From a checkpoint of a small image captioner: decoder activation star_relu.
Rows from block 5 of the image encoder, named by matrix and row number. Rows with one number belong to one attention dimension. Each number is 128 + 32 x the weight over its row's rms, rounded and kept within 0 to 255. All counts start at 0. Numbers have three digits each. After the name is the row's rms in percent of the matrix's.
# q: attention query (encoder.blocks.5.attn.q.weight, 64x96), inputs 0-95
# k: attention key (encoder.blocks.5.attn.k.weight, 64x96), inputs 0-95
q.0 050:167133129119138122115134133119119128091132129121127103117159077202165155072163128210132162157128130132106130114125113126117119115182086123129153141120129133128137248152105135115116126125121106103128129104128133090084129072219132123133128255083054123118122128117128125109122073130129117128
q.1 122:242227065142162113096150126133176128126157123119132134140142054136124123056102141186070144133133116135110125128089174106106128105186129133137134127103127168144150126119153164125129139028117115128117125144125131100127136069097130129098056142134074178115155149128105141128135131141096151114
q.2 114:180163116149140104101139127150150174141115125062157122130141124116049124113057139108125153118138079181150129182101140116078107154164146048128127069101070136157109098119148147120131145111106130145101071162134148132143123122053146198100083152168056149128181173097083132129124139142128169120
q.3 068:097082131131128124143115163128055110048119134152130141045099061127140117172146106139130095160136189098131164125129118123224145106129102131107126125134140105103162149140129119136113123204158135126142041094128129190131089162119119080139166087186123116130127124191212127128131121126128128143
q.4 087:130112147099075035109142117155134131154133149126119155132166028129133115122127163140098134201114114117126124209111178129125226150218100131163113128127127128167116129128118059117128102119123105124108122132145195176103147125068186131139125070119123141097130105124136128127072129131125123123
q.5 125:129101097145102117134130128112139145136156132113132071108173130119141120119148131131129162120124100091169127133074111147119116255125222125137126133121078131141117125129116137038114148169057136135108112124164131014122133167158176137137102069126132127117148143068138164131097130141137112117
q.6 078:123098093113103093147116129080122156128129104134157113121127172125107128128130112121154046085158209048179097131202154125162136109127138204079128139122081078117151141170155100192110127128138148128089112127128088102115127115149119127132136116156091134030128092126219137137116118127136180126
q.7 128:139159072146175122129129141115129116105203076118130160129116190104128132132124075103132131059136130183086138090188128114131092112133149157123129083125128123155238071148201167148141151074127128129151120143109123174131133093104131125104110187135146146118139130134115152125246111130127148124
q.8 098:049089152142106128085165111149131126142090148135122130099127077118178128191138165089129124238123131127141126149045125123121191125085111128134121143155170139121091133132095072153148127134141114175144179124134131118132087109142135131131157073066089139030126133060142087114110127128125103124
q.9 083:124128114136136072137139136124123129129161126081138126130133130128083083125128137125117103016145134112136062126138103123138160136136125122132128128109112081130225132132154128129017137085081141138136051114133125123107221136103130121114098128178129129042131146129142147140139134134142219113
q.10 075:144168139128161127123137134130126140147129139132140180203139114125151144124051136163088119164070107127046200085113092130129212114190128112127139127132131155143104140092095131101088125073099089077128159127123137141124149130125195115129131211126131122159191128149104123057130126128111057127
q.11 066:111125165143046134047131106138136124117152165128108121111164099123141120179122122081134127171124128130147139167025135130102133114083118159128122186114159126122105128132097105183193166138200173134121237128128111173135067087143067095117141123121109136126113122111138096108087118143129088130
q.12 089:131092137130096159158116125121129127130109110116157095101125149128132127137129122102158187104144191085154120165155088163152120206000140121130128141181125081113126123134165172134139150185119138133134101126141127139124094231166147178127126080031127131107091145110149109124107120127131134129
q.13 090:129252124118151119123128133129123135115140135129084206124148100130113137135123025124116124110149133148142128109135071129127128128175127149127123126082134127126129134172165194136126127085128128129129132183100090134128126045059124107106126220200141129123126101127132143131138126133128222128
q.14 104:133142133123147160127132130131050136118003130135129194149123140126128194126082126127126117094128135174084154113117099129131139035132125121117140116136165166095049123108128133126125124128214116127143154130070067188140128059126126106135139204146130123154131124144089109130144155127097100133
q.15 086:159140087133146124131080213122133124138141123121146093170171139131122131099121108145132170098126070148056148099157155120049064150133141118116155099068065141138128075123145251105128102120103128116112123134128119129155144131132128127028097213131147123149130152128094153136137127125130144128
q.16 150:064079141159106160141096159110128137112144122117128070106159189139141119129114095126179183090126128093175117132144102197128116229090199162124130130123107106096052129159108164091091139242121140149125153108131125129108114200158138115127099101113136102142122141125153128128090153121148116117
q.17 102:120122167036108134113123116129122121112168124134072128127127087127099121120151122202121117161145133087141112125130172164182233090138117185144126138124142142117145142146129062173146124094191142119141222151125122122114142116116081060145149125197132134090109078086158149156110122140134128179
q.18 052:150140134128165133108143128126128132105084150102103140115135063129026141130134128133125125184089128202128141129080123111128157127204132139126124164129129139127126143129128165124126130107082103127129160126063129150130090019127128028126151109129096128118124089127038058122131129133124062134
q.19 132:155135120078125112121079113112124127126159106138120134146115101125119134177183146143115104132146137040152110128136252131145174095126126176130125134145190105111150132148127079253125128110166130125178134132046126107133144120148132112140148099168110141063092096131199135127132109136127124128
q.20 093:113106168131046132123126127128124129129098129154113139130117128137243138121146126143134121190037125133110132126124120124159131129130118105128136206133127126106145233089099065149162113146132125128124149099128130131128124137238129132139175114018121121144113118138117117111123127105124085146
q.21 159:129142081100123146131103128093125117107240122129132117127135147133094113126130084151135110060161137071202107125168115187165147136133156196128123131059135107101130127159145125146111153128150194078140119124089058106124140132126077097128099129193137129114129112129211187149129075141149158126
q.22 159:166127129109139086118152111150162111126131210139099178133132060136134127136144187130121127182143126136120129129109186097129153016179082168138118133131150174131167134111149090221134123062146112110130134143131132127128134080086103116128143129129095151039122085143138098129182113089114153167
q.23 100:128129168164135159107150109139136131125075130112139146129132128130194128138123208091131140221059116209072165154117125090115140119128129059128051086148119175129119128093114139113128129108088094137075143151176131152130103131094146134126210125077101185131157133127075109105135136128106081130
q.24 081:133100125093109097103177108125161125115134153143120141087142119123174122158166143115116096171154141068193068134135146170136172124127106148143069129129159115123125138149095053215071128123121145141137103123130136037131165129088124069153080075138114148053167104065155130125112128162132177120
q.25 086:120106122077126132107121109124118124114124120163074181131110116128146137152198127143129078169203151126118073163193136128218167075124082125134127128146157112143161136145111109204133110125163116127247099132103127112106126118120093116150206084126101127068087103128148123104157122137122132137
q.26 107:139132054153161087124136128128129173128136132124153227187131119130127136100099134172112166135126091162074129102126165125126136115255126124128147117004116163142119128107131119095114116132115098103127068129126163133123189079088090127125109140133137128130139133140104149149168172129119123126
q.27 113:141203102118148138144089137074124128110150116127161127144126160123086108123128031147133100045149129108146128090152100149130107119148159132119139126109120131127094065152168142128117126140142215121144122126118091130124140136105069098140105231208141026148130127132137148154135125137131159073
q.28 115:037126067150149178150126131122129130135131124101238115100128156128121128127077153127132133029173134116162102129131079141132127166112201122106129123117126074132145117127127130111063170146038149132103066088123127126123130177145101149099104104124124128160141160123118137194134128152139141087
q.29 060:129124138124037135111131122133048142130126127128112128120128093122145131130128119131102161255057128133123127130129127125127129126129133112255128129127127134145129129107117107128244130124150125125120142135128117128133125128141129141126115119080118127130110137123126111130050127131127074131
q.30 110:125148208105125151000132095138142156118124131120075131128120036127148127159131125127163132174142125149108134151123131105080134104092089155163123131163148173125109128133134090154242127151180120128131174158124127170158083087111123104122147154106126140111127082126121107124121132074114117172
q.31 083:171119126135126054176151121137127107145130169128105133097191077141124107199179101128120104212124131104134122136118151128219148124152058186131093127126139099115210150131162144129164131097128095138131143138206150128122113098086135127142136087134162127085120052177162127127128129131177138148
q.32 054:129127121111128131128121131124064126191155122137000138082124128129126130133134108159127104178169128094129106124130127128131134110117135135134117129133148090115143063142135123192116116127194130157207145219122138127128130120089101114175167133135122126112128100179178131129173125133153127088
q.33 116:113071142093089132128111128128060125126113148134130107056130140115120089201134087125152091172146165077226104157128037166134150148055117133077104123155138067096128105154118124133125139169129136129138125120133125117141107139143112133146128023146124096112117125114184072133109111135158164127
q.34 125:139140071096133053166111142116125114146205118146136118119129122126074130094129087182109126109149131020138108094183148141151105090144127140130129134064059105131186133193146131136123130115137156116138099137124130066116145129105096111129106142180145121102087121148131185158142069133141222143
q.35 059:145143138060133150149125128130133129222163186182095108153129088131028126076124105178190195128131128208126128130147130128128078130110110116071193128126057142129128126137129128059135130129126125102122159152131131127129127208131128124127123140127128115175111129129103160131068129102129115181
q.36 095:122155100136139118128168142171133129137146118123172126166131128129094144108058140135124118121126129162071081114168134093068029078158122104128200113000119140155116126124129129121082123103119128130122115146129155126164176132114089136117110161181130128214161147118076149128147137126099142127
q.37 066:088087118114127139139113132113101127128053096201130140130095200127174143126160097148144116114135197093123124125176118146133141124112127128113235125144135100123157135136118123145153101163173109128149128119127126133066128054223118141145163139126226152142077127175140118127133100103130085168
q.38 110:182193131096161099111130133146127129108120131141128173200099110205098137132132131147125114168115115175027128126118134117145152026175043125132138127132129185174130131110126128139124075083150083119128135148127128139109131090113079131140136176161128178134145127187054123114156133121111116145
q.39 162:207152120091157086124131119147128128136135159142134175135136080131109092125134165138104091136200130115120121126141161126129144002183012131122121127096161134134147128129143121154119128077131128063139111163128154113119195120083094125140128129202127136109132105132129144146175131136125199164
q.40 065:106126112144113137127137153112118128119129113135128244121127104127146140131130120138117136106103128080129119126150118123159129124123111142129128130118137069138164143134127134131116127248128061128138013128127128141123086121122125125132137102049126128088128127126255092124126127183121122075
q.41 096:083150132122135216126101118128128120123080114130108147170099132115131142159132119134145128144113117197066142119105101121118153099124126136123156129128175167125126131098121127126141062128180117114133209144111098153156112094136049098129138159093128132242085153206103116134129142114106028144
q.42 057:182141125123110179140008120212131057135119128127050118155127185166136109131186162131150155135124124124115130130128128129119099129045123120128141129125108131114101127123125121128169130146168127147119163155129121132129114159152129135127127127045138128255075125127125123125083128126144126163
q.43 102:127168082153179116112131150127129129128140117127243129134132186129125142123015138073123133079139129137129128124106129129101119156154178126128140111123128130183116113128137203105023135121101169049127096123093151143127157110119140179105106148154101135128187169117103143130133129150085136091
q.44 102:129128204129128155115141056133134127117077116110103145178128112131152125131157131112130143192109115188115140226110127089120148107126154126127126127136160147125120129097125056122166130127154095162120213130126134151157073105119129131127251127106127135128120067132121028115125139127122095146
q.45 047:127129130190125083126147127175136110128075154184181079092138139147195120128128159031129105143122127128129161131127075126129125134125133133111129128140119071129126129190220130115093094147106129129052096081128128091188106146126128118136128128110253123185117144099127128111153129125127129128
q.46 079:127133146137146133105152121128129142111114150128044189132130149129140223127128133131121139229070113189099179128104127019128131046139133129128082135133137136128118137112141111108143130123118070129095168134121138134134127090107162128127140131113087180128128119151038119121128139131110111210
q.47 069:144147130124132131098138088202126119116132086131108190112092111191129145131129126104112131141142127128103149135125178066127139040122134149150126127128144091127147168132139125209126141115140067107134148134140129158134128012009128055124138139122122138118129082128133082066132128135123122165
q.48 117:154199055098183090074139111159185126128141128122135170134130121127103124125094096126123118088210124159120127145115157111118128051176128131128104125074128155176123105129145131128138135058147132083123128143126126123131131076071110128085120166235129139125151131131097131128212135172125167168
q.49 101:159128092127152112171129137127125128136236117127139120121136127125092123089131136128116119074184141069145129127142135135158122134173133143103122095107115117132216126145196133135043194112100138137136063136115126125118169128032127102128033129207130125111147129130148147144132118142115180123
q.50 085:112069117115033126083124118128128127128130112155085091122127126126120122130141194157132123147129135053144117124134135175126125156022132128132126134131127033129128128146106073135128142146108134124128120131202131127128130191168126115131126051127119078123126127065160138090017123121129120126
q.51 070:101135172000126129066096136108110120076129130165130188161124019177115133129130052137125103139151131162119130120131127130137131102134115181118130113134136128115135141135134161176116122112236128126139143144125114128133134129080105107131149166142127125107121111143129110129140030133092127148
q.52 117:131073105123123126131129123125160128135142102127140054102138130124123128128128129127112094082152156060222106144141131173129136244115165133136110147133135100126126125204109148136056145140097155129130056115128113054129143164190131132158079083129111131081132147083166132139093130191157131115
q.53 076:102043126136063138116123053123128167114111127188115136092126067115155128156122152134129105168119107063125126132118131138174202106118138137115125129148190123131137133136000072140128129139132117127136131121125131118130131087161130129144161052096101137136134118125145112119124126133126077058
q.54 081:129120159154128159127101104130112128142074129117128124131087127129147119127125129127128143132062092144115137133051162069115178123124141095133126099098255153128121067088108125106150127129203128136118132142127128177137086117154129149111125127057126147175127238131085126140130151123127105098
q.55 133:115106184094098177106109074144124115117121134163095132124080091120150129155175129141127114198133135043138113134125143128132171086115111155178128149153190120100127169145103060255175103132165129124135153154123129127114122126145128079143193086108119160078070096128153113112113123129128102138
q.56 117:163183111098130152140086135143133120124133125113136115175134147126015102106125117136122134126137109169131157118098123127107101175112160123113140149105111172105051102123135148092171134126143165118121227165134097146142076157150117126115095228236140110196122125133104125147125140158132159138
q.57 106:122109134123127126158089209129097117127109151127128130128188147134120123123134066165131143125125127103183129104128000237135126153149155127114135128127113113124128139058133154078105124165128127165131136128128123130120162192136122114143133153134202109156102049198145129129128069123136132149
q.58 110:101103140001114129121112126121105131115120131153112133117050128124128123164163112145132078165133139071154112127130129142164157091080114132128126128128227125096132134128129075219140096126178142154158132127099099128099110128129098088179166057129111131086073101152175115100115118073127119137
q.59 114:120099151106143132121137106126124122103102142141108131006107119126136117157154081046130093195127149111222119159077132131143162081078058137125059127142156116098149132116125083187133126154161147130144165127097127129133114141123095062156192107133134131102083092129169085116134126137136140150
q.60 068:126125128208060065072152115153203128154131128121128137125127127127178125214124170112132161135113128133106125151126133114124125109118128109133197145131123126186109123130113149116135130237120089136031109129128161128125118127130134154084165083058121133093137167120094124119119132161108112053
q.61 107:132127109085109068143099145161107108127183142136105119045126129140074124148158120087133111152202151119161112127148144144142128124108085166114082125098152109043123128182239123164158127153151165127148130126067123120130109138110062103134129119142129155096072086126167130139147100129159206153
q.62 087:142166107130169123087128143126127158056145143129135110118162127130096126104102140129123095099137130129130129125138104109131132043154127133120126099116131131133166128124179128127111130000121135129206101163127124127128137106040128123130109149242091126095138056155126130133150062131127156098
q.63 100:126135162133092196156059152102077128125125101127134133135128157124133140125128078146132166058047128141132134103142093140136097251128159123115145119151113130119129101123179165054097125175126169128128157129115113133131125110168153125127131248121181102183116131139133136134138148116134078128
k.0 043:138122170115132141133155119127137129128128130129215128144127170134138130132133107135123138197086137135143139128123132118127000106111128116161102089185128144131150124117131075116130131127120125156136150161121135127128129000146126133156123120130097137068152126146137133119129130104117227130
k.1 119:102171130050141080147128132158132131162130106122126041128136107130117115169119135129128108073119156183183165117159132132138115114243169106144108177105170076126110125129128124127130129118173159129125130137152129120172212109123077134125179159158128124166156087131128127222166161136161117140
k.2 126:069145133072132121087117147143095104144119115137123050134129128132117127124101181147117094101123137175231165041128100138126126132152150079189129127084129107081118126137125133123130136127142112136123129127130120120120135152165102110124176157135133087247140125132105127251128128136154128131
k.3 085:231117126152131182109144088101123128101087143145139148161125181124193133128150116097138138145128098130059058126106127106135134126067127163129139132191095159128149128108131141128129127128119123111131168125091126127094111133114141112135128127151170142111102134112145138000127128104127138116
k.4 079:137161140057224057128129058178135130105129113110105034127130128130126109124107136137051166127130135189148178106128155089186152111128140125179128115115125134146128099113153079064165130151114130130120146107135130122127171134137109085183138155188126142163134033126126125139149131108129121124
k.5 116:000124157171130115121115146144124129140130127093173093124135137129137125111098092141124195127113132137146131130151122129124108148143155128140114137032126075121117114133127096062051134119098137162111119051134124112121128115194129144141121113144138097134120073162132162137145125148105174036
k.6 072:119113169144131192157118102085117130069152171185146198132125165127126083065157127129131073121140111116096145126131121141180121178122183235133111129142133124195115111123181164113103124158096160125152147091122073115131141126099141113156128131137177140045125136132147174100164121127091187109
k.7 121:119123100123027185127125189107090122160130117140084141137119110110133136145134139118145081043143131064092136110173121142133094125159175094138151128133128131120138145054115139155162123103197152126212116180125127121129165056105127127094134175127115111195128118126147108176069108130128086167
k.8 113:163141131131128090134114056137134130070111146114066125119139137146127086108120118131122214134142125163195121128128143087159215095052141178126079119115128129144082095130211131119146131148103128165119181077157128173128123148139145123119128129127143182158128057118126120121221100110142144097
k.9 070:060167135128149128145100145140122141126079082145150109156128133126129086129154127140084119084124144124118138102130142143130109128165248158144131131127122121127128131136071114119087128128189124065129128125128107116128214112127115051244175161162134119112125129150168154131058125128128164068
k.10 076:121113095069099068121143124255049129127165105128131068131128060116132132184125128163118120136092127151133127129129141102063130103135117058168196125129124121128160124155100114135154148127160115125130141162076137136128239086103092174130123128137097128146126129138122134137100168132123102128
k.11 068:180146137129129129130153121137134135118134170119126137085111136151124125123118128092162190068134128189201158131124126072168138135111130126108050085095117141133093119159195132128158176119086119183108124060131118131156112136128145130107120148121153140168129111052111122218190128133227102101
k.12 103:104104146216117198123116132083127124134121093081124138141129200128124134038123109128121148133156106113142113133131086183131105199087125155044120128148135107156088111073203159128128127177129141147127122094046128151118060154148133121127132082074155123075124143126128128086133105122126146125
k.13 106:129146086097162145132127139126063127139104127170129128139129097123128150255133159109150099103105128208102177120175113134126126209182148111128137214129117149132129132120120133101204116115136124121134069129158124117134155062060103133118127169142121130161127105142112128212125131117148101135
k.14 103:243102073115091129132103134109116121167134124142113132149113059120166186140146167125129104144116130117101126125136127105114157103122093002116229126168132164189128147121100142171145125103179125115166111145113141157151128152046133156114127119124123071131123150113087104124120136127130104134
k.15 100:014096131129125148097176227129130145197128072106176109135130112136111145166117108118122037125119132050135132128126101197121126211130122043125125123127121128129146162127087127136127125105135131133167088195127138111128126091127114141116128126142111100127149111142096127162091129150114116171
k.16 125:098085142213127183143093218070129124122129142122156123106128199113151128101098121157127136145096121118133126147120128180124054195124129129128085136129075117133136134127128179121110154165059109146123088107128128128128065134169141127130084016094150130089109125141127154106123103147115184105
k.17 092:202124126113146158180122075184128207119130150156160152104144126207130095148144124119141117119129097146110182124128172115136128121119133146112125128136116137130151121110152098139131127021071121039135124124126121128153157111065185102178127142148127149102125087109126133152223157090120117070
k.18 055:166173144127129128133126122151162119128127132124133121127181082129125134196127161127131124035121129226182154128255131015123133129115128111113145129122162132149127110123137106131139129133150128130126139137128128128128144121129132145128125131126207128175117125124127128168129221129128120128
k.19 122:255130123128144140184124083126137136097144175195140176135154149137102067112138127118134107122145128137066139123129170110189130091128132230135122089168120165120130129126146103133122124073141162103134127121131108125074133127072129102191130154134134182099163128128136137142194119124118135103
k.20 108:210093197128119124130174061106191120090141128130114144114131131122148123117129116128122165147190121112130083185098127092130146127047114140128122100140144130128146103127135119133129128142063121126147227126125144141101082128122143155129130016125113135090124183093128121046128126102070120129
k.21 130:119122127148147192137123193127127167121133179149176163132124167129120120128165128119162077110121127132056164118132128184138116136170177216122115182132104127131197153079129128117127118055065125113163019114116112079138168127093126114149110132128141117055127124148132162167134128157149140120
k.22 145:202172111049189109147127077173127138114102164193084158125180065145107119145128149127131127115150112148172133108128188050155145066128131139128138098125144138130111115127167101150160127108162129122129171161137127130144161115095131104128142218151144180138137112100138085161160130107146036128
k.23 104:127146129126136103121129063142161079131102145114064117125131065138123148119110137134122156152127126182255113142124149074115154087123148120139194120115129077128061115132130132147201128184173166138101178129141148172119105132174115142078161126111119130200128124119127089165117128112134066134
k.24 088:137144133128141110144105077138128134102101135132131126129129144199102082124134124129112140131138128164177138128129150101140129094130194208141089136128128095128102110142148082115124130130093123140125125110139104167129164121113137096181154202194195144118089107129178157171219127101130143000
k.25 096:248118120162125134163125048109115127099124183185130193141147134131138127115155117071128128132142128128119100125128182093155181105105124195129133128152188192129114113128138115136127124128128163110133189121127120147110146128092129095147157201091112160117116126127143101028196127105125136105
k.26 089:101135104038160094127148134212118131135129024127176055147149079122127132153128172161114108109111177129132133120133132128119113043172122081214151126128123129102145129132105124126125130126150109127128129187132160117169241135129086133128143183143139126150149127139131120162098132130127116145
k.27 118:119118080132128156130127253127115135165125127147166132133107122104128180151170163096145062129098130127067164120134110153146127130219127097121129130138121134131160237124079153135117128088117122123146041157108141074141131127111124132144091100130130115101126162147127130148091157173122124207
k.28 110:008118149162130127122105174122124108127132072127180115150080167090118154074124129134130120128126128106148047142134051137125053140138136144134127138124128074127186140161123167102105129132127128096122125069127120117116120152204104124132123122130137104126129129190135148091065062155128201155
k.29 075:126133131120075123127182039130137131130127134122106146099136138130149072124071068124085134130106125129134124134137210137136178130078104134110103090128133137057131137127135124128132180140124128138096131134128137135039115152095137233141032128053127123132139132128130168137207130102158122125
k.30 103:210194055116131118128148105157125131135098142113070131102128125141118081156125162029098143132138127161162176129127132096137162128096104102107127128144125149132118113125195128147225152127125129142123127121146138128161103137124171142105127162143122189191138117092095091224194130127153099127
k.31 081:170208183120209135147142036117124129057111185135123133128165146146134128121140110125142193124128078162119181126132142128126128133063151209128141141129047166128117114123135084128139138157129162127129154125135070141140169092115143069129151208143131148153075124113148127130104114096129120115
k.32 048:255123122124128161147121130124109127112128225138135137163127139118065075166145130123238137112131105134107131122128156062137128123120135158103130128140128175129181126129131130137130126135129120123161091111124122131143149128110146088124128145089124167099138114078126088127177118128026133105
k.33 121:183126149211159138135098098066127127106095156131139155125126175142130170110140110127133131141139044129120110128130123120139136135120144195089108110155119130129099100125163212094109129132055119129127130024132101185129070140114166110128121110113205143116094156128138152075151067126131152077
k.34 114:108120139135137159128134137075095138111112113146157138127128184123128118167141150157138059121128132113059132117122115160144121123227141136134131128135178148126178191126094116121067113076121127114110101167072121034136148066055144112161079174140058118071139123150193143141121118141125128105
k.35 054:101116116128127142093163175143145129132133124132165142106181145122147187160134130122122115156130129117138118185125120152124127229166005037126183127125142131128197150119127131142115128137110167119127134163026162120095124127130123137121113092111105039085133126113127100158110161128126102129
k.36 102:030134131059129104093144153140074131128089072128127053131132125093076127190116169129126088126124150126128127128117125155108128068153130093154128117125166116168144148142071131126109128119147127125127115153122139086129164126130037138127070145158058053189153136148128069174086137143126117142
k.37 068:249108123166123148135167132094119120124126138142136187133124172114152130099141101126109133117194114049112124126128127121133133121074129138129126127209136196128146128126128123140126126131116120121145119114050127139113098130108151129110129039080127141086112157114129134004129093071104144127
k.38 101:167162099047129059121149128153121133119128113152105110130099014136124137176173178111124109136128135129145127128122146094122138077151067110162154128156148195132127170128116123148158113091159142108146160200134132130129162118051043135130153138139106148129191156113106096158115148127134065157
k.39 151:184164112099176091135114082188121160116131150173123129154127108147092175155147175127119060123140128141116140123127134112132128012208130129128130127130201151129130127128084078136129110126138133112129128163153131127136185124055113081148131207196101171129143070125131121162131135120148082129
k.40 080:152128203177126129186128067058098127081121127127156120214128140107134148108116118142122156092127115127107124114186134119143108129056146152130127130208147127128118109060199163099144123157140137082127205125129124136128129127139115110174169145057143137127151125123130227098147119124124162125
k.41 099:194113061127121132158183130123155124131186145127129191100126107113146138158130129090126117145133127089104112162125125125123151119052000101096210159143128151162157127116130147165162127112127130106130120186116149132132092142127133189105125096107117130131110146104083093108108130127125095159
k.42 067:122103135138122139106149138087129142136132142135127165127128129130122152098069108049140129168145104125138104135130125127127141159126068122121142127139139140117141125069130124153128190126122146154128041128129129129127000134103152125122130024101196123103127192077034100147121128128103106124
k.43 115:058131095127129090120091222134086102151105071096134062192123134120129133156126161132129111100115131130159124094154123163152053128170164107196135152122127077131128134135113141125102128126179121131166133110129129120129175126165007139109128134134128077192134116184121144173096129147125138162
k.44 124:255136121119128106156126085129129130128147141121081133087127048142124128105121130097130186131135128255143125142128135100130139140112119119100119119121128138130120060113168120171200132163149133104110156136135175174128117156131148131079134126099106156182135129090057088157133131119143117128
k.45 056:116128128164125127014149124109122117113109131128128127132128140127131194107132121109217161128136108123125048094128111128102086138064147167126129178128118128125124128128125130093155128200127125128127130108134121185174118127173210000120128120071104129157119100141161129101095128127130127128
k.46 065:185099109082120131118118086126126108130128113129086129127167090127130136131126129124119139125114134200165091128127144087123122128095127063131241128123142159165101112084128125124171128148206133125134240148130129137130123127065118150071143125183102144204168118077113103192132131128112101155
k.47 073:219149127051136135134127084128128128130127195142122130134126115129123122130131129123130128042129128198127137127127129123220166124118137124146157112130120145133124108120142127142151127127255155114132150059129125129129127100084126119065168149125122149186135122092141121172144233128128121129
k.48 125:102155085046132117128098137170124129140116101127127118130128103131093127172139174122134089085124135173179151105154127131127154121235136110127141145096167128132126129134127131178171128115159129127128115163163139122136218112088088128126164198197124126191137106127128127239113125136196116132
k.49 104:095133115125202146132115153131117152131145132139167121159129103128121118172136127136118071090108131139115165066197168154128093128213185133139140140119118119021138135127112143117067128119168124147138128129124118100116174090124093057137167169147128092124128140196232146173111136142128162127
k.50 092:122109141156119122127095082131131128118124144125128126120158251153123035092127061129119149189142124122139103129090128125145128134121129170143100126131139133131135120138131122055096128140000131143121128055092129137127103132115139111149123100126148147056128146105125147068167117125122167077
k.51 064:199109074120124156156125126114058200115099140144135196133138127155147129176165132077131087108129098134117139128069144115128152118114085136100183123153113188137127128093164115153150125125158110110149137120053137133207158123051122163066139128113197162060157127130173132124152154118117096128
k.52 105:063130137175160124127070126114130130123161140125167123133140198148125046115112135138129132127128125132128132129130127138134104132135167247133097147096128079125117129137145132092099100117079093152133120078118091129121129140219125109179120118131198108093129135173138206089166119129123222108
k.53 104:182132129132132094169126079132167128106137159121107125128129145141129053085127075140098189147173136134144117128129189005136131066121123217135119124123128116127094079154193125104123129128059135133134141111133117166122130163127132128150166138094175189122124114121156127074203118119130153113
k.54 059:152128136121087128126131119132168091199158105117037125143129091132122135064100136159113128189140129147153080135175128138114208063129121083106127141120128165127128126157128166209175152129123128133122127139130141127178114186184125128061125113117119135157188135037078108128094112125132129179
k.55 149:244128068127128131145127022127151138117127207142125165124137167182124098115133125115148138141164129135114093138122135100146149085060108201067094111129132174128126116113147120132137126121111131109114154120128111139129110128056152136135129134125130179036138128089131128097209110108126129106
k.56 107:080125110130126136090124219152134132234131131111161129116119102130143158137141173107135095128092138209126141130120106196089134169204096005104149131122121141132134164125109130139127134098091129128127064130127138099140126126128126141120105125122116107129132118129101121231104164169153104127
k.57 099:121059124177127135129138178110124127121120130136208159129124123112175229140145118129128129133097118104084088130128115165087096174125128122128133175153106198134165163123109144089111169133035111118137090149119136129109133126112198139131113084119118131084072178142129127048071132165080108128
k.58 116:233120128147127143156129103116115128078124156147120177109125156133124122119144117121132130135148098111043118133128128105153164077055053190120100123145133156131129108081155123140128152126107123103140123117127128138129099137057208114157129126126148212044125132093160138051180098112125141109
k.59 109:223134129144107130135113069122118133053136171130111180104122152150117138118154095122158149130145093246143134136149128103111158130104142235090130135133127166133114060116192167125150132106126143113132135112138122169143115129082180102131130134127173226131116120108145119116157111119131141093
k.60 073:123147138128128092132130092133175128128117122121039023116131166132075112117108123128124130140218195133172050110128143128141086138096127158126120127114161123126097127145175138120110111150130107164108183137134133151124120137173130147087137129129130122255147132107127095121135112128135131128
k.61 100:159126139131129185115105130117125144101122182158136230128123154143052178130163128085203129114137110132087153119136108144190126131167148180109099139138114217129131117116150136128126126122050149106135120111138112149143054130063219048145128138127155147135118084128138131142138126133132118107
k.62 102:133145087086133131128127128143118133124142133198134055167127103114127216186136149127176099095112128136118156118158115128128130047220141119128199128091109139130133129084128153166128141100145125125137130141122101113133196094096108114133142240218127107137117117155130146173115139139166120142
k.63 115:121108112172119156115147222106128106210139129126148150128131120098161160129132101121129137125077123081034135127131109194113053179128102112117135164148070153136160156115102139145121128125128119124136080124107170126128100126136128236120120090073112095090097133175128129125048129134091125143